{"text_encoder_drop_path": 0.1, "precondition_frequency": 10, "steps": 6100}
Rows from block 5 of the denoiser of a small text-conditioned image diffusion model, named by matrix and row number. Rows with one number within an expert belong to one neuron, the router's apart. Each number is 128 + 24 x the weight over its row's rms, rounded and kept within 0 to 255. All counts start at 0. Numbers have three digits each.
Before each expert's rows are labels from the 100 images, of 14848 (inputs lightly noised), where the router gives the expert most weight on average: "peak on" is the class under the peak. Only what is clearly more common there than usual is listed. The data: drawings of small networks of dots and links.
# router: router (model.blocks.5.mlp.router.weight, 32x128, trained with AdamW), inputs 0-42
# up: expert up (model.blocks.5.mlp.up, 32x32x128), inputs 0-42
# down: expert down (model.blocks.5.mlp.down, 32x128x32, transposed), outputs 0-42

# expert 12
peak on: link
router.12:177133149133097104145089137106112113102111153156119143070127169122155175128140153160121138113169170112136129182102152108109125149
up.18:084087108136127099151146110149097112146114118103113157126122184132144130131103097125126123151146148099184166150127150136111094090
down.18:134135111125127101157162099125094147133103133145117140115092144089164096152094120134133161118132103132137107154113118103154130101
up.19:105123172114112165115134155151145119147154129111118136134105129173118146178099141141166102127125123131121125118086140084149129121
down.19:114099120130143109096135175112102125107121165135162110097152110145151175174132120154141155155119092119178156123125134126112153149
up.20:077166145124128168148130117122122130119120160118138109135137152129095119126134127113094090157117118108148110169103122145105128167
down.20:180102132092166150159111116141073124135143146129114104132145149134116113108138144083106161093152130121088140168114112119126101151
up.21:142121127122149135084103114133130113092138192126114170142147113167080132124104127129070093156104126152110104145103107093123130143
down.21:133084121121118081118131135098102141146158122154116145121144149137117122107071136167119085138161107134129162164143162107138110111
up.22:110109128137113142072150123131063158145111162127090175166072155144113114125137127146110088161164125113122127126108099132093103113
down.22:127134123135104132112138151149111122153088123105173117122101142125089135092133098114116114139145141148063132136146142104183144149
up.23:145125120057172136107144130132146139144166160144117147145129153174132124089153157108148104150082134137167116058102140112116147134
down.23:143077149176119156121172128125146121123095154178167127119130142114129093135156132147162135120193105142135128143127105133130129106
up.24:141110100163120141126165109105103172131155119175163129114136137115094163187123131080161148154111142106138139140136123149128135150
down.24:112146135162130107116125136151141107151118124098099105126142123105069099186092128097120136105103102116139159077113118121132134148
up.25:151123153124136117181131111129111107085102121119164116147071138135132147129057134157106083154151130161142132146097162120146150084
down.25:178154153117137115127081067139119129125179151129119158143121114145106120135149128117139111124115150131128139177152101112121159163
up.26:156119127113124107153125111143169127111133159111153135140141122087111154107119153111125152170149118139135127187111122140161117113
down.26:130087166085127104167154145132144124146144129121130128149130134152165171154119108135124099110113126113093187080097142130135092107
up.27:086125098127131139104152085147124089128104131116128118117102154145085148129139101128141146117074088120140138144125163085086126117
down.27:088128097149142166128065151133139111151143138120113159123091142154120098106139121139151142157106151132126150101189082164078122120
up.28:147128110120108122135157141174141152143086140107111155123081129115175135145131120133088123176157132081148131172152129118101115128
down.28:129139152115144140139108134142126179107108119110151136111096109101134116134170148129134134131127120171129103108172131129104142120
up.29:147139086110105120114119100096139097111163122079155184121093172101102145099075097121143110128101130116146134153113130150140142118
down.29:155147131051123147130151142174136147151146119118173131114114120110120131119152143144148094145093141162114141136121171136157113078
up.30:101118128115107151103122106126143145124145144172105128122104168142124141154114123146112114137116115129141144134078143087087137105
down.30:139094144112129122136153122152154135127160157102183148105175102095135155108088097136153091115151144116100092117153171130115093103
up.31:147124126185120119120141127115114142110143149094124149126080125115105155176119080128153134166082160129143121181132140143137166168
down.31:140085105158143102134150104114138129104128112140114133110081140115147118149140132146114093092107094139143134135091077109103108167

# expert 6
peak on: link
router.6:118136069144133153163092124100153111143115144120110081121074119143156128115160134126134135122089069132130103155187111168164082147
up.18:132114081136125155143151097194096121160121150097094134081122131155169121116134143117120109133078136133150116118154173091098120123
down.18:104157091095102113156124109145117120159120130115127108091117122146152121136106150098127117154121140063113094119136079138141160084
up.19:121121122144151111157082117120137136121119123102088104126079119152147138094103143107119103182080099133119094122155115154132101168
down.19:142128167145038119140126092140121130159098116115150112110125099141113136139115123137116125116141105140149106136088152083107109118
up.20:141087099146150154099179121136100163099145113113088146089152084133140137082153132132158151151122103116131136090093114114104162149
down.20:172104111090120116153149131131178122098123149100111104122088174123119153144198130150120153112116120107107127092105181138128162153
up.21:150105145098155151101118116163097149139154154129115155099162158135126130135169145125162119127085115081137142098136125088144141133
down.21:156117146102084130145132079109144122124118134107122141147182141140105160152123164101132088127174142107126122139126102111118115125
up.22:130124109146153125161106110115150121100157094142133132133097169125168099083089142110141115174102115144128150123174123136165099156
down.22:102110105166161112165186140159148127114153140141105140138110147122157103085150133157137127136113136146100130111166118144109144153
up.23:097146135131130109141114097130140134131145114116123157170087106121162103114112108148079107167108169157133156138143129083102133142
down.23:087143108134137124112084126117141118167096110192142142149137099147107126138113155136121144160126140097129155109111122152097115143
up.24:139146155134122158137142125124151114100139096105134151109133125088116151128098121123080083151133132139157139123113141131173131104
down.24:120117140104124133116114145151118102144169131113077127132086136148101168115113144129153109092173148118121194141108090121142118177
up.25:095060164142086141098091138191135138117095115156100130119115124130084151113117094118161111150133130148168113116121135137093107098
down.25:102162151135184099109149171121129146122109139106148119130168107103135133096075176123106102141126157132090115147094130108161117143
up.26:089141099143117099123088112094130129146161100123125139126099127131162130169128127148127116108083150095151124125126121120168120092
down.26:109139153115111147148171139170125133138110137141131127067131164154110138123103089156152113120143158112116114099123113154111106110
up.27:152110122174148114118156108135069096139127143135086112135107082149169139134098107102148143156122104127158126116113115162125136160
down.27:178107104110146128106117163132150143125128095125129101148107097076119137126134153106114153105114085133128147130147142102162070151
up.28:132154122108154117163098121109139123129119063120139129136105122134161130120117133134138105116100186156148110133137120128157095144
down.28:118107089132150118162164129116132106086151163142098162171128123135135106080151148091097128143147143144103125143138125142123140123
up.29:138107120135119114135123140161145147132147089093122123149180118125104159087145149095146139145158114128135136132093114099148160122
down.29:088121154145136107109102140133139116148120113141135143118134132154162136152107123183119120165155181145150213157131135117134121154
up.30:130138144139154095124082103145141169115180166113109118125126115128111147046146088126119097120120152159165119146109100138171102132
down.30:137143107132126163123135138139065171179087177160187124115099109112099126127118163142156164097158120103131116117155112110104087142
up.31:155106165113146124149119129145158137112121111097089148080153110149127169120104134124153150115089119136152159146154133115191132149
down.31:107122117159087122101118147155108091114141123151148130126133126156109094142122112121114120116118175125158150147148070133134048158

# expert 9
peak on: dot
router.9:084085103120125099127076137149162149099157122157114099101117115116153112142117126159148127154097124153121119149097122144153162149
up.18:157120153154078119168134144135141122138154086135118101114104123143189116106133109115131142159154098164155160132104128104132132122
down.18:125118150122113125143151116138084132119136160200162093097145095106111133131119118132096111064111141115137123124076160138130143094
up.19:113142146126124113147160140078162141134125139109162165147075107134115099123181135117095151104120155147124136130154140091090127157
down.19:134137143113109133131169149157154152118098146147117156129050121129122126099124139076132170137144115119118151116149102096099164147
up.20:157132112081130162125152158074151153149134101154150164126104129137151119155117134137107152099141121130154128112185127145106091139
down.20:134109113202106074149141135113119137131112118104101089132144122104131128132160124125130135109121110130098104135077134124148154144
up.21:160103125150154086155115123163127131125162104137139137112112141172153124100142088149167134168128133126097140164144112122112134184
down.21:128076120131102068183150115130167100098100124119081137089103120140126112128122143146129134127119080145097137127082113086129134150
up.22:149100102141139119162078114111178125129162151121094100125123148130076143048128117152112112150096125153181118140109119118150090121
down.22:163122114144105108142155146134121131159122092151180090115122141117098114114084136145159182101129124135148136148159121119108109151
up.23:102131137129150100156165149134124108136126169150126113103089096125116117092118140123150135112121151142175104122163080139169146100
down.23:113167137120151115161135163142125097138123122144170132095168156085127209135137129144127075153113166090141146099117169131102118125
up.24:138104166146146108162128152102128163090130138127194096103076160169133138140103158105148115128123096175147131140106103106113150148
down.24:125135123095086152147109132177136119099152153137119137088117124110156090136144134135150146182099153165174121143154132095108180124
up.25:137126154144170123156084123118086151137131135131125128099152163191138120119139125114164121152128071130153151115116099112094098136
down.25:138131114155099125140153154126100120136105148170117133123147135159140134171147123142103093143129136105131158156125185076139155112
up.26:144118147069165121159135110145152127155131134139104135142142121158149081112145118135163099139070131110150147099148124125126123106
down.26:142144133143115131103152108134140139084121086122159119127145111107091112126133162153101129099125127145107120094123071157129135118
up.27:126127136138154114149120115153127144125062146134142146099134138121101140083125105128112150096114117093144136124139134135135100100
down.27:174155142096134131095119107142159140079108130135147144108084141161102102103089134153119080134117101144118113142104140154170114146
up.28:117133107118136131100113196127121099148114112118124155103116164084104164087084155104157145138143110155155087137133112145091110157
down.28:162124141136140144146109162122094126132113162144121107128133131147151130129090113109101109127144127136070114070095121115120152106
up.29:139091109129111098147125175115160165156175126105154186120147161116111133098151100114133114132097100142109135114121089080144127107
down.29:140148097127124100121128127135169133181155136106089158143140153116099136121121120121178132182121196113140172167150108122137068117
up.30:159092118118119124126108162166163099140149144062132153135139213117117156129140115130086088173129146153129136168113143133151133145
down.30:129093136139128100139126086123136185126153128099124146135143148124130105095180134109117115147105087114124139076115131114139143153
up.31:138145096110183132117127140119133144135116139097149159134154148093100099131115168127153135134150153121119093108129142116126086144
down.31:107067125161120090143148090145123116144148137165118115120103120140132121108116101141138159118136174144118123120057145126123135105

# expert 2
peak on: link
router.2:111152126133130086129096135120106079149126095134088106102176096118147114108134124131124100137115137119170128144116159165127119129
up.18:157146061053151143121133109112123156122118116157118149133124132134118112093113123111107163157128111157164138126147131170071160146
down.18:138135039156097120129146175128134106134105120123115105057158134160139184134087103142103108116098168128109138139103122139121097135
up.19:157116167155122193119123126137142144117113104081148166109112151115126128103105141152157148142138134135104166151118160099085099107
down.19:083072156156093123165139106135133152136108121139121173176151089092149152143139150115118115116161085125105150130114075121124153083
up.20:120144097130125144116165080165116113161140143113141165129141133161120127118120083101092148166166109140139119163114109140084111130
down.20:131093084163115108148162112112127122165104110109153121116163141096090155116099118111120124120131135111140126128107112143111085145
up.21:117132133129111136156115142080142099105158148093139153126090089082138103114045123140140152171125094112173150145115139173103147139
down.21:157165162090131147136105125145114135159112107116158110101054122089142156103171157110153152123144100149123142121155113128139164145
up.22:106127126112150134141149130149111153131133120132162113083129168092140125173163111114119139127144093111101140106114107136097139167
down.22:158115119084157125142133122124105134121111129132111108121127118151123102185162125116117165120112157160133130147111114127165174184
up.23:107102122118131109109131122172139128117156120131120152111130109106123154172092142101094080086121150145106136127107116140099147192
down.23:141156126127109105127145092071134139141141109139124117115116174170124091159111120112138102148115128208140133123124147099158139130
up.24:129113113129149141100177137104110129146084111107130126117114089091103134140153168107067141154178128104123135135111124144067140104
down.24:107143163129147149093103112154102169114133130093113119135121137098137084121150098068130152132155138128131109143145136119095122140
up.25:149132109143162146117150112122116153075161134148158104111111138118112120057102130118124140140117137120139142149155113144107140167
down.25:103094153104144131183091128147122121106166092140084127142091150144127104133128135085090168089140136115102133129113102145141107135
up.26:103160146156112159114135086174110169126112127139159136091108108155105148178111134151118176105166122132106111103130130165106129142
down.26:177125134096142112148139165078136151103110160113148120140069130127164120160140138193113145133121099114098142125074167117152169114
up.27:069181150150146144126145123132176146121158113119145089111172118125158120117126135134131140162124116147124133114132130160157147192
down.27:164145180135104124118163121130144146112112166101175132142124112087142159131111124132184153149140118122122139138146141125139135176
up.28:156097115114130120078170147161094116161128116134156139102139165113150122138117108096095100155171111148135116130096128115081139116
down.28:070132130122123100032109108154144175167181153104127110100141121133137135103149124108132117121128113139134098084152120133118116098
up.29:154132118105144120131134122157157083102123133151154138105135150129113094116082109115125127138098165129181120085131067139160124134
down.29:164169114075115135118131138123123136146131124124082136142194164129126163122068063142149093146133115125179160146142151114115122140
up.30:133118095118140126078161129140124115120054120147167116107150131092110129059059120121094100125132122098182111139109112130104147118
down.30:168163109096131155078138111116155113175091150131103097082108137123135108103132110142122146128136150128135148092111127117121157139
up.31:121152089131128140105137116153103153132112144102121159128134162124141126138135092146087123151197077089112126126142093099087106130
down.31:150148107136136127114077151101118092155114157150146149156169126094130152117113077146116100109171159159150132130122155098079118127